python train.py --dataset="made-up road signs on poles" --crop_scale_min=0.2 --horizontal_flip=false --norm="layernorm" --widths=[48, 96, 192] --temperature=0.3 --residual_init="zero_last" --learning_rate=0.0016 --eps=1e-08 --adamw_lr_other_params=0.0024 --warmup_steps=810
Rows from block 9, named by matrix and row number. Rows with one number belong to one neuron. Each number is 128 + 24 x the weight over the matrix's rms, rounded and kept within 0 to 255. All counts start at 0. Numbers have three digits each.
# fc1: MLP up (model.blocks.9.mlp.fc1.weight, 192x96), inputs 0-47
# fc2: MLP down (model.blocks.9.mlp.fc2.weight, 96x192, transposed), outputs 0-47
fc1.52:131107140145119110139162152113185133144156096135195115153127130118130099102119130104085129133152143134129133147125102165166118142143114162145134
fc2.52:116131147111164152098160081101124122103136151103166069140129106143142127119141120103144096152105113120124117122137131112132129093129096140132124
fc1.53:147107133160143103102103165124154136117134138136120142152133148125165133111129133121146136148117132142109109129135139130132159151104124155147149
fc2.53:126127174122101116142126123122124134123119110117102134122119134128108130196116125127123105132102150140128141105113121117106129135144114107099149
fc1.54:105098106125152109105137148173121123106190119113150150115119105137098106071157140116087114145162112127128113154118145166095132143141146121090134
fc2.54:156141126129074140131140150125125086118110150157111122133165092133135123126111154174114098135111160137158141099150122140137134155131149165151165
fc1.55:127117145137144121150134109117159125105103121103090104128138138156089140135139125131131106146111158153137133162122160116113119134102130137147123
fc2.55:133139135138097150106135109159153086145132102119092113151112108088170093129108144124116114096138129135140142150135143119159148126106124188131115
fc1.56:129123163120129154116150118137108132086121095133119106173121114131166153102138110078168162108140111122147125145108180169124143113106197126113136
fc2.56:120142097106142133153093136136153148135154126102151115122172111161141158128124130114140153102142177120127150127104155110102160125117122082118089
fc1.57:098126148135133145099154148133193151083142134172116148100129105165158092141111121096138134110092130197102111151132131148120128134141093173153127
fc2.57:132095136079121096147144138124115120112095100130132093180089091133147150151133140123135073114126137160169098123115143157106130098111134151148104
fc1.58:140138138119137118131100164116124164098149103155124126125137131080095122106120086164169170137105123136146129138173128120122141114141131097155128
fc2.58:142141126110170140171139157135139113067134143171125143144150152116144121087105130141122130102154116114091126158124118103153088177132124109115139
fc1.59:149080150138119130132120107173134075112138115167112126128107135186160189121156128083063101123146110125131073116157095140082140134137128108166103
fc2.59:110128130145171129119120115093135187149115167110136131160100088084117104127148121139109158148154123112107099136115137112092146112081145107125173
fc1.60:116115108156130170141143115100144133118106118118142090145098119148144087128106124155134108133133130093131162169127170140148122121106120122088141
fc2.60:149141127134150097117098129154115156139140162112144107127123148147117121107150101140120119093124127100124158123144191158131129110131156114139086
fc1.61:146125192135143129119117139140124125147140127167156132156131133133151130119127144145118143138126112140105141127131128115120143122118140137133146
fc2.61:124109160115132118102127139102106133142136127099127092100105122106109105171097102146100118139099110121115098084109144098123107121128111107104122
fc1.62:123124122102133108158174103165159121152086111168149146143121129140134129117114164160116068125178133097120108127080113134099115131131124125154121
fc2.62:155163117168148123134143116152135100150159183133174103072096116119126107096132134140120128120147166114115087138136118121116104156117138124095155
fc1.63:127134117142128097120155167143144111078120113164118135162178088070130119108104098163112107096139106092135083147125163163114110119133144150140113
fc2.63:144147156103122168105161118135090115104075119129096125125063161210102148161136098192095140159142116098128113068117111087125118120120136150164120
fc1.64:102127104110160123155120121145094136141158100110162130133166114113143074145149092103145109174141080146110097110072176131141116150121133176136092
fc2.64:101113110136114114122105162093120161160158155144185128164112120137157124150126150145162111110126105123148153179140137093148143111101134094100153
fc1.65:108090145114155137129119130119126147148168151123120126102104131090154145127148123151182145084148103121142108120105140139135133123132128134201078
fc2.65:139123155160139066069110103116112102146143100141118114059137132125120120132078113112146197131094083124078105063141168175087131056113134078131106
fc1.67:142143138136124116116121139111097100141123070175108112141169129138131096134190083094084126130137114131143151142093148147156166126090127119147108
fc2.67:101137179114099135095133125116065138114061107162146139185106148084108101129106126179148093121197110159155066135099102093129126105138154090122136
fc1.68:118115131167135124132144086138109145114163127085139084136119141145142099122123123132145147119128167104116128140111126077122142122141130121156130
fc2.68:128140118155113133082134162110106114126123138124127092131128114109158131114154134128129143129138121115110123129148143127110155135121112140129155
fc1.69:145131155176176150146106128119151173124109143121128083078105146146170123118132076108157146127077134182153148130132107112133133116127138137156132
fc2.69:145106172101122140134152132103140117145104111102122118072113094146098131193107121160140116157073154099151143114155155094127113118125157070133173
fc1.70:156097143145184115127169115145135114102135160128141173132127137092120149133130116099143123149113127133118112099102113122105154139137142153132134
fc2.70:154141163114096127108078113126103135124134109110113129109099118122138133196119113130130101137096131139126118096123086104095130143132107109113132
fc1.71:133150127159132137104109107098145126118150163149127150094164089144117134099107141129151141114137101154148125127115134148113125093107130180087125
fc2.71:153142072143144075136132115105139158131136137130113152128142112112172127110164113129158150146133118102121136151167130125125165113121114116142094
fc1.72:114167065150179141109159118131121114120108169134165141144103119124126154126133105169140118086145131129167131104141138156124147124118150143127121
fc2.72:110164083153087159103142145135106129169144134093110143142140149108153099141117113121118098147150137176150099142132162132180185151145116153176150
fc1.73:131141082154138092160092143121166138162137118118108114090150114136063148107118115133092142131132119136108081123163131073129149140028120121133098
fc2.73:120129106155185095129111134120147114140110105117165125116133143111111153114139091101168132148169095122106132194173131121126153117142155134134108
fc1.74:097130152143158168142109096154079173189149140162099128127128150166123111131161142093113143151122099137152155111128130119146111134149151112141137
fc2.74:079118122134132132093114112124127144144168118100148127141131184112135143136138131102150170124087088147153106094094107120126129099117109119113097
fc1.76:122161131115131129131124133141154088130136178130148157082146166120108103093116127123081188108155123151104100157125131148146120158102171150111105
fc2.76:123153107135115119104106163145098122137154108099155128080091125144096133089094121115092180131147164098147174091145119161160158169146136087173150
fc1.77:154172147139151105112137127116131133154170117166150121100079119111129159151137082135160175124152137156132130121098114123117100160133119084137148
fc2.77:143171145100155108142132110181155120135153148162078122129109118105099135122118111132120167133160130109168131096128108151129107175160161155125088
fc1.78:113118144148141085156146125129095147157150132146142112132136129094139118140115132153130109124125120142118131155120141129091115111141158160166129
fc2.78:120139171171153148132097161124143115117137112123108134150118138146141127126156115102171122130101105105146123150139107110080151095127133109141089
fc1.79:135147149176125155149119163148141148091154107130131115144119126148122136127071149169095087096114141113123145153185150118156159108140142179159127
fc2.79:120134115097093114134117112110115129135116137166138161147127111134149132116152136136146165184094125114175120089135108133115117144118155119131113
fc1.80:109093144115132140147184153085105133116166112127103085176147118135145113148158107127123121147131114132126134140200115099129112102109135145101114
fc2.80:113167140121127131122085127170146122137131147119122083087133135130128158135125142130122188095138151121152129123111107126149110152144131139139134
fc1.81:176119142189168085128144123073157176086118073152137106093134149089128119114101088102107111116113134153129140171123116119133147127087133140139119
fc2.81:121084201099100116097097154159139145147126142134153168116124171107113109254101136151098102171104130155160128046114135152113108147159155146118135
fc1.82:115144156168141090162167135133150146121133136145138109141130131127119146158125115136115098147125115149100164080144167148148120136106118155139105
fc2.82:144105152117101139067114113111123075154139135104143115098135102160151140164100133154122138106118161128154143098106160110134126111133141109139148
fc1.84:147106121102135128158144125128143134114067093142133128085105095125143104121178158133111144189120094159138100157107134132156144123132081115109150
fc2.84:156119110114137133136141084095157163143092161141095144112130074152075128118129132123110137073157127086125119122148114149100102152098160130132109
fc1.85:065135102140130131114110140088142144161096118151151101130149100106159173144176120145112115108156119142124093139066175139131109149141143104174089
fc2.85:076116137102120089129133157095105132091104073126136160130082134126112165114120138111115147187164103145123120068125130097114121101127082129120156
fc1.86:171117098140126132134117140161129200140130160125150158147110141121118136134147121154174129134127143133120164148068183124134133091084116169095075
fc2.86:118151102148194114125118125121131142138149180151155121148158110137153096124111117114142096134107141095156088148098157079168176153130155125131147
fc1.87:131111149152137158137154134067122130113133132145132127119109120074107145100131121161128143151140133108148125133131182120124131121166120130135147
fc2.87:126146154128151143144067107118119102137097082111144148153139109087126121115151121136124134119123113166134142172131135127124119131088108147147146
fc1.88:148129139132110120082087124145120113079148111154137135131161138104166079110158126120133105154114134135150139150114151137148182088062158115151108
fc2.88:146159154131099164102163139113119139070152152118125128114145156105145118097167128137128105112187112135151117131145142118139130108140106147075124
fc1.89:149119138105124100129138120125135141110158149149121099138161118146085129100127135155135144119158141193143094188068104124079129102126137151119130
fc2.89:112087101126157095122124127172111126109144133132146146181128148119132150087117152134146116131143160143101123101138136137119117114128131118084134
fc1.90:107107124149146178083103101168183103137145106132129119162126100160116155125145134126053131138118146152145141129119141071142142108114080135108152
fc2.90:111140100101152174148128143117112150099140129102107152149136134142126140095130088107151132082097122121105190193156141122110137102137105113112112
fc1.91:111079133126133135145110123079157079102123143139172104152166136121098112082155133152144151151126146087115118137123107126094111088120123159120116
fc2.91:061132145124138115092131162118157160120171122095126127172141146096122126157131151115131161120098115145137129091133149128110149117159107129146102
fc1.92:167112122152098065137150157119157117117132118153179159151139137104126123121135132116158131134099148104125055149108138133129132122133138108142122
fc2.92:121130112194151159105116169098140108166149130099136173084164160168121121152110125114146117108099109139130139133143133128166079112149116127130133
fc1.93:114111129141126142161145089114126123137077109143119117095125129101127102121124145161145098154115143132146120115155136143101122122140184125111154
fc2.93:121126099120132111135096119068137153101102128130129138148115140113125134114125126100120115179179140107099137182113116116114104132080084094106131
fc1.94:125110121149120133131115114156121120119124122141149127139059115123117107150133127128134111171124101137138084085109152112112130098172116155161117
fc2.94:137155098146157151153158124135118150143116155124158170123158162145121131108168162146131110105137159100101114160152099120123122139097146135113103
fc1.95:124125165123137184130142104093131121118184144159111120106152154130151117103127124164128135099129098097153102119132121119168127145144122114150128
fc2.95:134135112106156120140102141104161122106149110120166156080140172119128081123149131122083163133113091108127068083130167151154138112129120110137136
fc1.96:133094060095109129104121119115145098105100149120138139142119119123128088088161185127108122143168114078146094136115144093134137093156085129149159
fc2.96:140130157093129130066134144135117142166143143144120145137104122126140132165141137133141078151085148177163161098132124158130129125119140083098149
fc1.97:146078148083133115155122185129148117133128143142151144143118117157122103102130120137117185128173141095118141116145095118147164133126110137107098
fc2.97:136147171096068129107152146092081111128085110136101130091136134140117146175118116147119071123135136152150146091123113101152143144144131144145156
fc1.98:142160199131187111083153132102124124083119147167089124135153129146140123119118131101134156107165117098158136117147140130142169182061167107079082
fc2.98:144104183101229134089157150130138112169110116167157128134109145133116154196162105163138123141168115150126177094094126180125104166157060105093090
fc1.99:149099182128128117146075117140140171140144111183117125140145132128146117123145152084120149194136124129082137134111114120133137109141131150108137
fc2.99:121144155154111132123175140133132121155134133121119126128132147125140140191115131124118154134136132161095128101124138141128135122146123134142162
fc1.100:108134135117115144136153171152147130081147132113134089153165120132144090112119157104100099119132081112143098124108143140116130097144110126110103
fc2.100:130152133127123137164093143115122143114126093145101120137162140099102148148143127133122148122126138135135137129114159121110153137128186123144136
fc1.101:100137157114125139120097103155144099140194146144093133149084127106124103126140170141092112132156167119120120100136112135114123108113145141112133
fc2.101:086090157119109118142141146110134071102114139149131129141099134153132150176114151126126100095123158094169124101142148083141093155150119136108134
fc1.102:116110150106158093139119142148125118127183159115123128107119146158146134131115145147110113117120104156090162125131139084135088111092116124104131
fc2.102:120143177088097128100109136137112134127088111101144143151125151115123128222131112099087095157095131175141148081106132149158136126146123134107156
fc1.103:149086108092150148140118116138172144136144155143152116127128146146136171134130153135092154156146130150118103122154139123116163093132133106112165
fc2.103:116100137138113120118136147147097156113155105111128141120126157117141150165135125156113106102133128194140130082130120103106099107116127133101115
fc1.104:121120140109134102131122147100146126134125135154114145114140095154181137139128138145134118165120095107140135118064161119113137133171124174158133
fc2.104:156101163118137128098139140154125132145086081100092136075127090151084090200141127166114121083115098093137149101139119113115114121123124147126117
fc1.105:136102096151194108133134184187049091123144120126123134161138140119120113118128145149139115143134132049157161132060123137133161125128114113100147
fc2.105:150060119108088123129167149126136096094081116120121105154115122148151172159135113121094118133103086165181104129107128179127080110117124159162145
fc1.106:129120114136150145135112184117148149145156100123136132140128122152139127106152062185107091139075165116123137107156106085098115127098100098110106
fc2.106:124149117119142093095130151164127076097099111122115152105109119133128151087098104111110135111120184106158133079112121118141155134136104093139107
fc1.107:160056127137111142135154130128137141161133103165064129150120134124112125117117132083164135134157116102128114123129141171180129094103123166123088
fc2.107:090130142165104171100150158093112082119101105108099072086123142127153122079172140157095144141129140138156123105099103148138119169140101176146166
fc1.108:126104135139118129152099101130127110108109121134117139182110131117097118099157146126118116129106131124106128081133147124116190103131138148105139
fc2.108:151099167117125105106097129127097129112122133118134117087136119127145159212090145140070083125062131123180143072156124117124118128163109135145142
fc1.109:149106125098157147112145130159126134124162130124141178151129192151116083111121172123121122149133148118092140119164113113150131122138142126148175
fc2.109:107132154114125093113085122150147136098135105074124186126155123127115150149114152129137147154074108132152129077187176119157107121142127135099127
fc1.110:106111140137140151123161097143122072135108169158096191117104141177140075114081117136081127129108119075117126172094144123071127117125170091073171
fc2.110:151178120165117156156171137151193071111092105160104125097141082152149149131101160138164052136125125092138144123121133136122116145138155189123163
fc1.111:125121161136113131143159117168172169146127155162087119100080154121138126101132111090107161146119122150130135133111137137132095137077125117102111
fc2.111:155143072138105162137104105109155143148162128135124173099123145136125104144160138154155137124107122125125133148133130096124111130124168127110074
fc1.113:161086106122133151125142097118144175096106128172036143098140103116107137127111099095123113103123121156149143103130124094066115121105151126135119
fc2.113:141092100113149146123109148130119169143104142065133151157163124125142145145159141130138131094099151145140110148120139119162176094123115151087119
fc1.114:128129094140111096157136095154095163151113103123146093154179046149165107133146147144091090140139136103121139127124113148109104103109133169114127
fc2.114:139103038146176148166079113062170120151131134163144130099124141081130093050162106114113186104145122122085126162166108108123097116089158159164093
fc1.115:143114130166132117150130146088127077146116125112143148116099139141147128114150160171126118119155111107134095099127180143129134124122156146128139
fc2.115:119180144103106117131134118175146117125103144145120121107075113152098188136120127101164104157163149150184137137121165145164129120141106115122108
fc1.116:141157138159142155082205120148144098112149108081161106133096120141135116090112147174148128081120191173180088166106154106109130093120108161142140
fc2.116:109157088163071134123130139104134118164138121106083119156128185099167086208130119129117096103138130138124108153143125144158166099127099145156152
fc1.117:147157124108193122144130141149160136170121164126147105150099123153121120150090107107031093148165125129130168115136127131149113108122125129133133
fc2.117:121103120156122097109135129073089082129144120176171120147170130101170129132120122129108166131128102124105150161132163119137128130123112116134149
fc1.118:134155135144159132122167168126120133151175154115126149159107108142142129160117110114115121137147174156144121098116128131125106127120155149116121
fc2.118:114123118146155141141119132108138169162125140095123126141114163122147117101134102153090125120163108141100088136089115126112118126118131105158118
fc1.119:125134122154106097116125132133120123112101127170158135122094157093103112102118134125143148144138122132154112117116115146114138099125126099172128
fc2.119:139150107125143119180142109147108149119145124105104132093097154105146125084156142159102154142115155160111164143120120154131139096113157129136126
fc1.121:162121119110161145127095072179124088101134100164120141114132142179164149103130108121120092145148098128155109097117143143078138128114152156100142
fc2.121:135142157148155164103152113119109119096172136086147160133151132149149163149102143131150149115154113105107157096133127175149155129153100170086141
fc1.122:164103104145144136152099121116163123146163094105104170159172131132135167132120067118126147101115166103149126114126134122128135143097125157110136
fc2.122:112156066115161119154161118130122125095069149165113113127127139123114150032136107103127117136151170126144132154147087155117112138135140124132092
fc1.123:135139116150088124123094095141124129134148137148148124090116151165147125118156158157112123124126124139134131118132124144116125123155141039118106
fc2.123:080132130103156152132139105154151096119152112117118110170136159152135129079146128099108124129144076133142075139102118145132122158161119166128109
fc1.124:147141090089126120140150131145133101163091134140130167094097143111135152092130147137142167139177166139110167144103148104095136101151113172110113
fc2.124:138120092106119134096118139132088189129168120107152144090161160147140133145126121134166152094149090114139118139097154142127181098121134114128136
fc1.125:131094100140155132156099139132129113082146094143150148106128134099135127146137134163128130185089078129143125093146138108171109150148136122161144
fc2.125:137089158105123076108129080133054149151125144139122118138132159116137175176108114112130074131098142168199166099146192162142144144108124139110119
fc1.126:155111135127131140122134119125145130159148119154141125149124143135163145125126124149118149130124136115118142111142133134115142121144144115145139
fc2.126:133146132137155132127144121131134128159149145127145124131144141127125132144127133134135130153128117121124133163136147123143123148122135120113121
fc1.128:145138128123159138118107139090113137171136117172120112110109077134109101075148164164153132135102106123153116148158153121091119129099160097101150
fc2.128:160135093106121094146134131095142113187126086159135119176122079174156113082141129132169140139143128090152141167125124092093116137100130133128082
fc1.129:153157134167160121162176103045136121115166144123086141114125103153102124127134102119144145144165139178122191153093132136104141169139114154159141
fc2.129:145174118115091119143068103149126081113108114145180117101114091143125114093131137131136136157147124134102095143147138101164134132133118112134129
fc1.130:133122144164075138087147103093122167100116110148140089125151141134138151109182138149146150178101140154129113141161136118100122120137150137148073
fc2.130:138127111134119116142102107120126123118137119133150125106155142140169100090111128119139166135092099079129151123164122148088066191121141151073156
fc1.131:130077102125150120159150152140150123150086147151163072129109122121139114112124133122109138095162154171139124090058141135111103117119129142143071
fc2.131:111102073168135116128122123148138096152137169154087127184066131165135132127123154138136122143123102105170153130115099088140091134114146134105104
fc1.132:119139173113130179163144103145126130145113196180079095066142176154073097129144111127099136129117094149150097129144122130119152088122170096146145
fc2.132:141134121106153170173092115140119149128133128129111145135127183146118187060126140101226158107087170132183146155128158114147131150155122169124138
fc1.133:089143134112140128177134140159114166136109162154110129176132134117129139128158111115125105139123156130108103125133127157173138103128131121122128
fc2.133:144125125110143137101160149145147122102137106126131161123156115152116104107149166102118130139111094127114129130127112117193138116135127143104151
fc1.134:134109139137202176117178164140120117131112105108117133100114150143123119136104098141169121147119139149132087092156120128117103123172139165093102
fc2.134:158133121152096143128094135124119118095146142152103134116133146153130101078098105148176116103150123145135101164123132127133102122114104120142154
fc1.135:183088124158150155134140125137136164171147159103108150123087181090125156101122133139161140119109159166151170154145136128147107121053113151119119
fc2.135:160137085144199190143139107096111167119080107146131114153107104106090111099163088105166106077126106070080127166107149137086101133101129133118148
fc1.136:133119131139106130119126127106111110148103147167164160114140127112091115100138143168091142140131134089144148152120099141100131128149150106067157
fc2.136:119144115166087139140166133100123116121139137175117115140153115094114132094111134121134129116122132155143115181138080146153161145145095125146131
fc1.137:148118151163150139093131136157132126138124104136142180140119057140136138121138087140135148111106147136121118138151116108159129138085118133119131
fc2.137:116152113130085141130132153099128139125117151104110157128130158120113105173084121133125150097090119149177131113094143063113176104100117121167126
fc1.138:113129100141171152123179127092103101095115120098091126112153120195114101099131158143134150118122121170141135142143202108097125130118133161118145
fc2.138:157161057135095139151101147146125079138108129138164110128140127126129105115135130096147140119156143089119117169172128110111102188092095156105176
fc1.139:132130077159160089138039146117124173120150148109136141145075101196143106122099142109133153185139138114127190097154146088132122136127124133140142
fc2.139:115106126185102165135151153140153120139122159169114160091054111175116142106140117122176079115126137091129128102144104094148096082149154124160105
fc1.140:122156135144143110140136081129165155153132136121148168100148132140174119157104155100095116142116141104146121142126121095100141114135122106099146
fc2.140:099069097154123127132125151117146107122135129171120137164133157120129113071104120119122103115124134134128126159084117096129110158148116081154123
fc1.141:149158140164108086102170108102135151103151109139107108122141124097155153155174129128096109121107122139125193168107126140123112139121112159136065
fc2.141:169117122185121100145127144145135134110131111109150135162094152121143162130110162113148115131110148130133166109198121157139126165120113097094156
fc1.142:135128100148129121143148147079144102110116070139109132181128115121128104095136132161105125146146131096146129113128141143101124143121095195118162
fc2.142:152090132104141092143118104189129135124127159115113129111094142117111136118130126079136116128111135114140135107131142158116103146149125161105110
fc1.143:111108119149131123105139125118174134156126133136111107096140125131130063156083136113117138109153142166137122097109111150150137145158124104189101
fc2.143:148149119141114109115131163159117134154116165121127150142133093103115137111120133144124110145154131139123118130102147170111134130125159134081122
fc1.144:171086133134089150081136154139148146085130131141098134117141123106112103118098138156136145138121118133170174115138116112114147108124140120136099
fc2.144:081107111161172161133125179110131151130120153106101128117142150127161096119171157094101119142152128111117108141142153099200152118114121166113159
fc1.145:145121140155132187162115135110114122128127155174156105128090111135128178108143167127148123158152088153149107153190115111136140126140154129127127
fc2.145:106124126126112122143147163166084092139132120104129078136059121113147149143176130162142113133159172157127137143104089142130115143120128146176135
fc1.146:101127115122118088121157160083112130100110110099132091122124105130126158148179114136088149092130128094141106118155080119135115132175117119141147
fc2.146:085078121158162156135138136125105129094157154154141095130163126121123115063145096149095111061166084118125127162114058149127113108141109123155144
fc1.147:111137129118114176144142113151105154105143107130152182137115093144132075103109146152158112162103118128144116136199077119101173099124152101122118
fc2.147:135146129123129148159083123121107112097133127157153102161076145131121110076134110144143122128140120124170118140084081137117114159123131102092117
fc1.148:104127185117198148167111120136139142158145112139090124100094137129145104129114152077082143113133146115126156171117094104132110138129120168108159
fc2.148:150134123129174144096138149142103116110104148128116117111147126181122123105109080120123103136119090084110135174150109129165097158135126102128079
fc1.149:137099128133177116124162117122095105119117133190098124140146135122128160114104099153167095120134127119147124133122153106107155117160097088112117
fc2.149:132126080090084139138128082109108136135123120071108084099134154129131101129109116108165126160109105150120139138130157131139138095129126111134147
fc1.150:148160174144123117132152118138139142113097134141106122136130090191127163123070153140127114130110111100113151123139092101113107085084157144141132
fc2.150:156104134121126121114117145127165157129112100117118135127114095071142113150157136151106139150101138109153099092104128110096131097113118107140138
fc1.151:097146154149156146099141104157101107162159154150135126116112085122149117125184139110108103088108144129111138090168151116133063138133108186128127
fc2.151:117091174109123145109127119131088155170101146120117137094148167139112161248101138104081099119098122153138143110142115177117118146147116127168171
fc1.152:155155108139157107137093129109139137068120133116119094153136135134156116120150124123099108136128125120132139112142093124115136058099108078180151
fc2.152:101093182150103127115143097155125117116134137114108148118103137098147133119101147103114108100134103108152108142113115132162117099108173146113137
fc1.153:107139092129166132067159116100136129077137120165131138136124124132165086134139168117112148116133089158148114134126195083126129125122129161126137
fc2.153:085114173132092132134104156148109119126121112140128160111146110116105102235109149147120148158115140146154110070135157098153129126144137127140155
fc1.154:127131088128135127133149169152158149138129118119175080118168170154114138116167120155142158107133137115133127122126079159101106143143112077144149
fc2.154:112146124151122127146121122103176108105148136121088101162162126098163112108127134124165163155177140109117097122140076146120127107142119165150046
fc1.155:154108119131173140126137152139147122126147111126117162133114136149133134116149139139141145154109115134120108120121130112119172118129133139130145
fc2.155:133123163123114137113136138132124153138122128120105159128126142146128125224101149139120115130103135132120131125116133147146131153160130131115150
fc1.156:134109151166147135097126113108117151108177109144156128174067089106119113121101150102113116123123131123145147120115108103119117103119125124118131
fc2.156:121106122134121087124096097144127095142112122087146113138176111189132156126097133139122140144120155115156152095152191187124135117104146122115161
fc1.157:122140186138161109140148151092089092103126105160154127086146125115143072067141093155096075138092165153123107117115088116177123167098125141132101
fc2.157:123060165076104091091097131177110117148163125084126119141141109120131119187094144143098093116079166142146092089145104116162150102159131114120174
fc1.158:143113137170152115153149131090105095116145100137161119089062140166136180130141153105151175135150128106116118155148131115137139143111114098137124
fc2.158:128090127121113099143160118131169136087074114146098118157094110161164145103134128161101141112137122115138117125103127096141085106117139164078095
fc1.159:126114137125155112121164138120142135114153139134185129148145130101090158142148112127096120160150158137107127115098101155123108108111141114142126
fc2.159:120118096136154121142111117099158124127101140156141139099127148120151129135130124135106137159169066112098147114142090089133095135109103126157140
fc1.160:135174121099122122113137137123144105106141111140149087092126088142132094117133121146147108134105138096175152144128125169109128154133104106098135
fc2.160:157132092137112101145104123119123149111150148155140100165142135111146119110117122145118141124142141121141135137118126111120167148140122134164122
fc1.161:086116102101130135115150083112127104124151143166133171145187133153154125098139167134129135136120144122119054117166167120110126106120109120155073
fc2.161:147116155121165076114151117154117123130164187155074117179109083124116169106120167091132119125127146099171089086129147143128116116152184137154142
fc1.162:134135157096144168130150120096148158153107170133121122156124134151123133128097105172137138160116131089139100090123138152110182139131135142153142
fc2.162:088155077091146138121129164172117113142167078150169119148171102171123144117174168045136117136121116114128185160157081142115149105106119184117159
fc1.163:130135117112122106127147114134141126122117117182105156140164128115114120134108129145199131140097135138146116147100146117161128138136141119128111
fc2.163:112125138130124163123095155143109120122119106105099154147123119118162138148129156160157105136110132124108151125163111144123115142134092115120137
fc1.164:151136096100093132138159126135159150122126143121142120110132131149085136109139148166129112137152100132122124127149083107145128122218148104130106
fc2.164:123118114132168128139119143097155117103118117144149138142136116152129146051139142123133135086176124115108171195163115158120126119088109131159109
fc1.165:112125113167135146094144128129099136112087140145160131143165150119135153114152112149113108139084101153113099095111183153159099147136109136182093
fc2.165:125091164093119131097169127176154088118113107137093110147120146123122146154148152080094081156110144142112142114139106137146115093151122164149114
fc1.166:136134107150159135105138142089160114116127137133122120127137126131098114129112130151106156123134131115133094095169147140137172140038103133163136
fc2.166:131124160151160148142094124131135156149125109142131137104145114153117127174140157088124137143108131142144163130146130164151169127102135131164129
fc1.169:126114096176144112094141152148164096118104121111175113134136126103156141102139128154132171106132109144141094126125117160133136096115089119127114
fc2.169:142165133113152117149125127151147146115125148148087085101120119134136086083124144131108131189163137116150102094149120118143092135139161183130070
fc1.171:133150169137117124145155132173140144183142153143163137143123098108121128113136134141105169165125109121144128133157113135122122119146107158119131
fc2.171:164119063126155114126116123130143133162109148154200128169125120165152145109140150143101131149140182093140122155101121125121154122131128107156146
fc1.173:130131141143138136186128143127142156128130142136148128101104152118141065143141171126176147080140161098137137146111121145146118134142142130140125
fc2.173:171117104091161095118162094145104124097138114157123168167110111138109111147150117156129093113167135172129131129093106107111137122062095131135138
fc1.174:149171121107148107137124094159089192130112145158103166130136122143176100138107094132102133138144122135139101092111090144141111127116128140124148
fc2.174:129075077146199134138108079101169140102130169115154147160102138119145136082153100106118125133155125148143124101118115105114151115097112118097122
fc1.175:143143163153114147130049144138117185151134138103137132130066150096148096103174120115131079128102133132140170081140080108142133128100105153142125
fc2.175:157151128150103116128152164170133132125111186118078157124101100149120143138098136137126107152066184093135157115121137095138180074114166162135110
fc1.176:086112141174118153132168139075176150141111151123143103097108134169122151128106111168089112078150141129124123155118126131117138087112164112093133
fc2.176:137112144116105110142130117119115109116105107172153093190062105147129145109136121102152100169135138163110148149134103162121130130126089151119104
fc1.178:110129117118163120068127112143114154141103140155135125171119137122122134148170122140148088149155149113145133111132120130104171116124070139141118
fc2.178:072104148117177098168118136171184125109141124147145095119135111140125158142100130103121120130130132130126142103177125121142178149113126137169124
fc1.179:129151117105137119091151130119136120091123115157102129121123179161156102114163123135133125225137114110161131121123136128126133125128154137202121
fc2.179:138144102115101143077137103117152116129049107162123105119151098100096112141130131106118095104088163143163184134159123132157104106149099135129107
fc1.180:131122155136118156103119102166110136111124114156125141112110155128120155109118139143167164132094136152135146105104145156117131121162167153065103
fc2.180:146087115116145154148142132107114122118086163152111123112117138141150104077159133143139124158115102122100123185160133168140092108110163103124134
fc1.182:112143112140183140149100165124163116161090132114142103130115149113112079142152131127143137136122137097130107133155187129137098178175149190122176
fc2.182:176097113148151118111137138176104193123095186116107147107148095108098097130128140168121096165128135144114110133092149149069144124107145140149173
fc1.184:147146147169191117135097102125178102120095122099068127132141130145124107129105108081142117115114106113145136170144137130185127141109133140172153
fc2.184:129143162153107100125141160115119140068129119123115125119159139124138147150095153126131151110128160145173157044084132131151161111145101166117122
fc1.185:093150164129154089131097115099109110122176158136153078109109117085131123085134111128115152156154127100114092122183123120164127116154124146147154
fc2.185:155116110158112176132149118121126144132115133093151107109142098154128072101189150172109116120122156102157114146102124141135142121081149178100142
fc1.188:143060135135059138130149136132107104126145100117113106134110110156099106163104151142120098084145136086126178119171117103146124114138103116124074
fc2.188:187134113110180154107160079117099135120135091149119152162110128152123165035115113124173138089190139109077123173097127116099140117115087153142120
fc1.190:144139146122157117128062101122100136093173135142149152125123153154133150132129135110135170165152142125130154144150138093122164135128119126134137
fc2.190:106125124126125106129201127143141112124109149095114139114075105144123127152098139117105130128144135140144130106135139131091136136126142138142134
fc1.191:126152140122170145118088130130105146099140121131128120115133128128134165123113126107097174105167128122128117124159143198124144138109146152121108
fc2.191:126077116131131177116152126126139093130138138136142163135110115171130136105146135124104130133121196144114139127104136143067116134133096081107141